Rows from block 3 of a small autoregressive pixel model, named by matrix and row number. Rows with one number belong to one neuron. Each number is 500 + 40 x the weight over its row's rms, rounded and kept within 0 to 999. All counts start at 0. Numbers have three digits each.
After each neuron's rows are labels from the 100 images, of 14848, where the neuron reaches its largest size: "top examples" is what is common among them. Only what is clearly more common there than usual is listed. The data: single printed letters, digits and signs in grey, bent and noisy.
# gate: MLP gate (model.blocks.3.mlp.gate.weight, 256x128), inputs 0-127
# fc1: MLP up (model.blocks.3.mlp.fc1.weight, 256x128), inputs 0-127
# fc2: MLP down (model.blocks.3.mlp.fc2.weight, 128x256, transposed), outputs 0-127

gate.166:495503488508480554544485483504463472526523503470490409459504517482591475517527510474518557454498518475487562548496452484460527532506508478536525446529547502503490530497502485475487553536607523478495457442516504569519529512569547502628538469559542513517531500489542500478525450566546440570525530577472531539491454506504504497514536543435473415487483528482403523470479463545476598562566
fc1.166:500505458477473517478534503537520479495514497504411435589486506529404472515513504466580520461476443430533495500516484561455530429478492473471508519535558542554502547514496512506460532536524459473569459550451480548460517458474500453583503564481430508524470538533479507523456513506498532462492462500468467536440512418502436522504475575489511483475502414477456485372464526451474466576486
fc2.166:499508581489509574525441538479425499462493448564600518484464504513551520534433519479517455480551516523452517518511459466544506517543569442539482491430445516551500444478505551442567511464539575566511448506476508457519483542495486533446553496554475502544488432467485504463500422534531510539518494509573483426597512548477582498519492478556536524460505513496518475484554532576527506502510
top examples: small letter; the character w

gate.239:510466428508537469526504565470529498428552435447540487476541478453430502424429509511499468477485427478498478487540471423545498487444514504445513446485485565449516545547519480565463575551473511468551487508516543475453531559509536504521486521481522527567512524485492499501482535492426412458444529472541492488517523494440517535420505516436423572517570512506560524506479531584559496512533
fc1.239:526468456429474562511454493485440470495439508467503534489438546489522421560470546469488499551527468539431518460452493503496454537540422491443410527548503465533455482511518474466527464462437441523466492513511545444519508528569473416487506504512434470489523542531413476505527414489599518510525488461451584529544488496566467477509492497517531540439514558528473506565479507472522517458452
fc2.239:541505563407434533539508574485516564556513556477433451528529477516524508577484435500558490462508531438492491554441516494448480462502537522524516496593561511439448465496554488517481509538551455396560467495576559541556510496495525537516472498542482475578534472516521563543468438487485556483419470521499445474474538422519508503540507489504510532462530543505534499489541460494467512493491
top examples: the character %; dark on light

gate.16:463518506442557504479494509392517482428524532537523463473451459474470513460502526547507535542467431499527515524440523501482484445503497467510452468420444513503530484525576471533531467551493594573537572546478464452449442491484537501498439521437503460559524513440464460478470523467454508474563493515576419535529607482471558459534547520472472466497474532459513548485507510534542488454466
fc1.16:559486502501494503475536408492444491536501576518493490500488620472507543514434451466555489495531487496469535454535488480539520558514625470470480472511471446531479551504468461514521500460569454522463498462529471451414497502499497516531453485491513433554556467437593543470497495462520503536471557529427496494465499437506573453516575448511452424505486508432541469471495494505469473514469
fc2.16:446593521561456545526551480544489474475556417522452471428457472485495529456483545497464499430556542537482514537531489484490479512512502516522609520484507459446487547558518494547492520477407498482406486404567508484479469514519515475532511461460551414543477570509497479497496589546441490495492513547512396490525440472520485525471509537509499473524465517541520512455452498569510500511520
top examples: the character $

gate.83:560478461460604515588544548450536480476478467493501483479465478490559488553466464480553495501519507514579497518482569491498473508489514494545526504412566525431471552496529487460458543498460533570503485454512545565466478546550534537508541444486483451548496583558548526524488437549554509492500554468493500585497525529519512481544541498555467559459518464587489564534511453481491576519536
fc1.83:480493501470500473475464458500562457497540530479523549518485486460545516489569539508477539454501471516489457509510610463421527488532536546499508553569507529489527449505520548506523493493442524544501468501535504549471435503502476442528535523552576466490500513443407509454537582465493457497445485528494546619547596555586459517494462554467475503500554472481514523455575549522536490432485
fc2.83:466500565540456465481495465508487478520473505510506467500568490500489505429529541471497484553539605563469517531533466509472456476504484474502488417478479424554523485493550456564483512574523535528486446529440518517550530447469546605526537508483484593545497498505533446472486518431465543526592473513514524516523476438430582433521500468538586521530471500490518520524508517449492544579544
top examples: small letter

gate.157:564513525507497509583479469413521549486531470386538489485545517449499480481489471512438494552518406452577487517471543421508522477518542496488495496457501543424554571446504458468445470519529510542541500506491503478499481535537526571491463562530535466521491455576478556457464484525514503444507499529433537430526476513578479465461560464515453518536567487470510536530569561552523519480492
fc1.157:436584504499498493456476490510512471442504506515565499534572465498450599476459532485470506494443461515550543553529517449542541527444548489500469474518483525534527513486523401506491514511594461526522477512518435555418492466509549504482550479470565510510562500509503413535520473510457476471530474513454520533458619506534504471525514535496492590504529522471537465544569437429491427512514
fc2.157:522461505533458529547479489490462482452524438478494552460530472507482430475522480505489501440550426452553387474454515547475505454490465524521528475460497543448484576461525563402509448518461561499519466537510511447538475561497518497522499508420568472516456573554495570510464471531446515453537510526494441504531406412493508466481512505468515471455495558480471494551534519515544561555458
top examples: the character $

gate.30:472494475520562534502455506524544499466472477494507541414495554569454543547548495531574511546521470441525543549533506544501462552458510435388518512565501504531510583466511475443539582509453511489505496530530519467492520532489484424434509513448511528500512435544514556491476565494511457505531539507491445515493532458487451493447511551592481463493544559497484516471545478509476639531492
fc1.30:514530509498459579458551448581487497482518490506459478484517545516496489489515472524530497492458478493553525535503432508473494532460443482522527439467416447594503472460451560521518493419495476513571501581436434503479519469470512454463515509498488482474580429487474552549548553493516535477582495460465497499454527499470469519419438552546469448450466470382508437471478508494496447480491
fc2.30:566450453558479482483495553497485465515544468533475549499506510524456468546459524522483476424528553497442580440471469447463465503574477523474531529443545580436484436587506465481542463572471473538426487456479513494508526529511545531538468464543531526538505464469446419517478431474489448505490502518540488482492464500495545432544527521447552583552503513500456534423487527584501528539513
top examples: dark on light

gate.39:491553487526489450553586519453530504472437502492447560569513524474472522459479448546494443502536447470548499538480556521468496520524475516506506474479437497456525477530489497485482501475551486396546588448499581509456491440477543560561477530415454588506574529454440411487512485506459419484480536513511448509529468581483553478525533560488522514504502550520524515449479504543536513504474
fc1.39:456475571474534527522418523545462544497493467497477456521422553533524526506520434455514439480461535489491525460537431453526516447557405504431476517589467482494457562604519527514445533505452400537481496510481423536544481458582538467500547484491444482431496562519538479461498515499470537540524475545498485475535515468469469551554500523441523486447514548502539443504485465496474508479489
fc2.39:488470460529469469494471531428557494494475552509412471569454514494445421477471537498532539509476447580512499525525487506535576558445496594515443478594574524533479497497459500463479517553524449475556580564509476530485500476407509458504489572505555476476471482532513554546433452457513458523443459477469517519499530535524406483501516541500474566481555549512489511483537481478518510528480
top examples: the character $

gate.81:551544541527501536550422557475585450508575514500489465512480465497544580452472494480453453437451466487460493479421523496479598454501445543482518519553448528524472526531476493523488480481427546579500580561478532483483537488444518503549526518514494450590496456502511497517500531526504463415523514511553497491561567451554499476457493551511526479524532441543540547511513547578464505493531
fc1.81:484493448520497523508436498498526497474566564545483449537555462569515492457488487475517505495515512536530492462483513512502489524546422538445424495480461514491579470489535548469548446485442461549533505527502519478423515594474522457535448511542476529558594476523467448542469455577459582512563539469569529508580588475477514552557477559523478536529521489501525492483451554457545482463484
fc2.81:508533565522540516546525531490463495516443474510545518452468516490534460509523605522415515488502433464465515463513524541557563486490541549605498473532512483542451548470503462476467507496579496512480460453518508512549485468502499498478564539484462401498428567519458548523555533449565459446463518512453523503417438536559480483478508499476515471454536539512452539487535458527445595537533
top examples: the character %

gate.65:521511481570477471497478452550526489552581513476468574415533429425502431497544467446476521521490517488519519538438532492449494571516514535511521517454490494491531367451505550433559391514500505515523593470504525524421481477483533494556553460490523475507469513481492475500505449543421472511544419481487464473472504544507458509436451518502444534524464470519537450500506520536485506477474
fc1.65:456510514468504587412569397507472566457453487495533517498469490474558455544508543492486526524554526533447508510495540500515498473472516425542561522526486503484555464471522573473527562451424491516444520554499515456509551546573475433449531492444521525484545501506501457587466455492475517482467486429506471483456528470545516529475456583512506461476518448514434459511511533435565453534451
fc2.65:538458469481502460486483522544467593532540481499565518472559503489455467512504509526462496536407512519595540466525482532484536405514473497477507495576504483472564502465485515448426498496527500521452550483533555547507511496510489537453501552541554459478450529455525502541571434539499530516500468527466539517511504600512446398469464545448444525451478472519521539424512451503427572486543
top examples: dark on light

gate.204:468451545587555545525385471426525463447487501523451479464445534491529481504458499460437499509543517507424589515486489553480519446539498504484552477511494551534464503493581468523444450434456479517489540487500502483498438484449506438535512477479468482495472527438446467416440527481520447438515461458505503516578507531551480416578498527493529523503434479559437533506486502482490518545492
fc1.204:569474482470510504522556500485469555486455533425549508429490539428485487456512539501541473510561532482490488495578475504484479428449509519488515506543551411515522520452518481465544495513564419480487457482485453414552546471543537505524514467446515549502497552503576541487478433507445432520600515504529572536459449583529502523513472457461496503496542535515493564533489543427485505566542
fc2.204:530525489490493446511440513442512403587399489561451510492516476476466523554462446486574544483515459484465530490516522560476461588515458489473500521504471477485442428556448569499495462503440523500544473507544510584444502494442481493498485495557540476432569523530518467529477539450507548512421541495511469479550546399484527507446512507519546509486455481505549436475535476553509525471467
top examples: the character %

gate.2:515477527470547486522519517466501499481578471506504500483601551492535477483464486549451500524510571484538563459537444458480455378603515493559518499476505558448500519564525444493512544468478476525443508494448415474484553540496530570543500479533480499516473543476512457516516512432482454497493538511465543483525595500474456540502427485510533567537526527573458485459538429464569492502546
fc1.2:484480477475503415490473462485486468523462536471531505500460584495551517471484521428547464490462527439495494507613523527521519452560487480446480566547540528576488509462507515503494501514529539508513524495520520562492484443560559431547486457499486507405607580488507561477499469485548442522472482453525488524507467528623544465502530497445460481491480440431485494503481554441480463477453
fc2.2:411525471541465521509537453488456523499445533515502474497481491565557577468490546507482496456501539472451527460459551507485441425509482401563575482521416469455554522469541570506508540470492525499551503452542399513529584477489473512510518425453457555507483474558529570517427561492487489491499523478462487454474517450463538529468501528486565425496524493475468567504554501525469477476495
top examples: small letter; the character m

gate.171:486459498423557552490543503469531436502476469504486552443428559477520512558544507526479524552510448429584505499422469517448509473537452511374574505463533467532497468464511487464529484444477481444504504529494509465508532482532482471485528481458468524461463549445452521537509567502470388459510492494530431455489497529519551475508496528409438499489456498483513547551462494505474475529404
fc1.171:464515461525404487484480436470521470472549516528445466578445506501562528494473508525573458482504469424458499509546557518499454579508485493546538499517491514530539520419505529453499476543449505500478464476517501584475516520449516411428551496569480477444543462578519476453385534526519470524506486504459496528565456464516557480442504539541526414498582504502467538501482498496548509501484
fc2.171:480553548545522512545518431543458467471493499448471512484448518541512439448521503421457474494503551538503523495504513542448421407494474456497594469517465471431458490520439526554484507500467469532519497500479494431503495440549498570475461551450531528569460473510505569462486443450481428411504528431470469520451515544553487528590520472560515500464532529510508535504549496562473469449484
top examples: small letter; the character q

gate.71:412531532515435547489526492545540500619489521472506500486429530581552452518465488502476483545556487431510454454506545498583526483544477564555508546477554489496487521543497515532571520556520470495531520539492522479469526574519471478472579502551470444528477534446494496436559471540517457494499538510460477473540475531450527505522507441504550503564579422454463439453577472520484493503485
fc1.71:401531621462500470508515579483498516502534524498444560515474495518450468506508570494536496532523533455448552494506455421482544508520527518474484543488549541488531456563511554465538511545527488537510523553506552499465478586509466430523537510511452461507451579412498468473584541541521561500446511522482532463514519486456509435555469492455581498559544479454485433484507469485511530548494
fc2.71:554518481547533525456467504526465486530502487460483495499562438512567513510494518546503439457511458486524453507532558548516466525408481530523506407541513510547512559498486484486527520527435482507482494485533435356478525452505492573526461527497555465517496529569542483468423418477487518585518505483500410549474425471524506528466562498500449466446497508498446559567508528467477490472446
top examples: dark on light

gate.62:539490494501582496464531494471500542478457623481418428469522515576483573509511506518472483520544404469487571560486477473477571514507501529502544531511491455460490510579496539542519486504535507464514449448485515470486410487554427475587509430498502541566484522505491518525481574485546502500527512578476508436501458556456499526524580529505499453538482510535449461585491485489501524505477
fc1.62:525577501458432503478475552525465496425516493496520544524392469491462469499530479556491498431491476507462508431530527503560539522471439459393481449451538495456517474513481462448482484494455565436597496506554507518482529508511514465466534499501558486496537525579458532487562546495503528514477595533511481496555461461463548484475509523489573478527540533510521562421566516452473544461446
fc2.62:480524500513485505454584485488552558477498525474478556410528504492528509485517429542427508454494430386516517483495509488515537445461538442439462498556469526460500589501533479490529554448554532446471537418539456504478460436525497551532534457480532509543523520489475539463545553498434546509588412500549540467552473464502536474482551516467545507565471549477449501544501488480500473516482
top examples: dark on light; small letter

gate.170:556482480493487532480470489495522515510521453399549419509489578423479470507523394498488493532515528465475493537476457521526460465433494468543454473484446543453485549574415414520492508488490513526492532466475516425497519434580492495472455463446519462491553510541420476500464536489514470529471495452471432545470471534470453488478561505497494503511463495450429429508459482500471430410487
fc1.170:450511491590538517516498559492538486467553455432513561494546507449445508478488481459446504491488533498491526477507417519581524448516477499531526499468575542495469462503537472460477505532483540490543538471496512527467442487495549522522457507566520454451511514485494510447565523579498561467450507448458447545523542568533484516528527497444599545554445475539526435473593438418531444465501
fc2.170:498527439489477428484546478509470522468503500466543475587452502528489442530416511524484536456512492506473473399559487539474490576495572517519490549461558583573464509479488501534539472474483511482471525551529566487510578555484421507480503510489482515572524529471543471557529419485484523504483575435464508533507472480500507417462462508525527507571558520560441553451488579512512475526469
top examples: the character $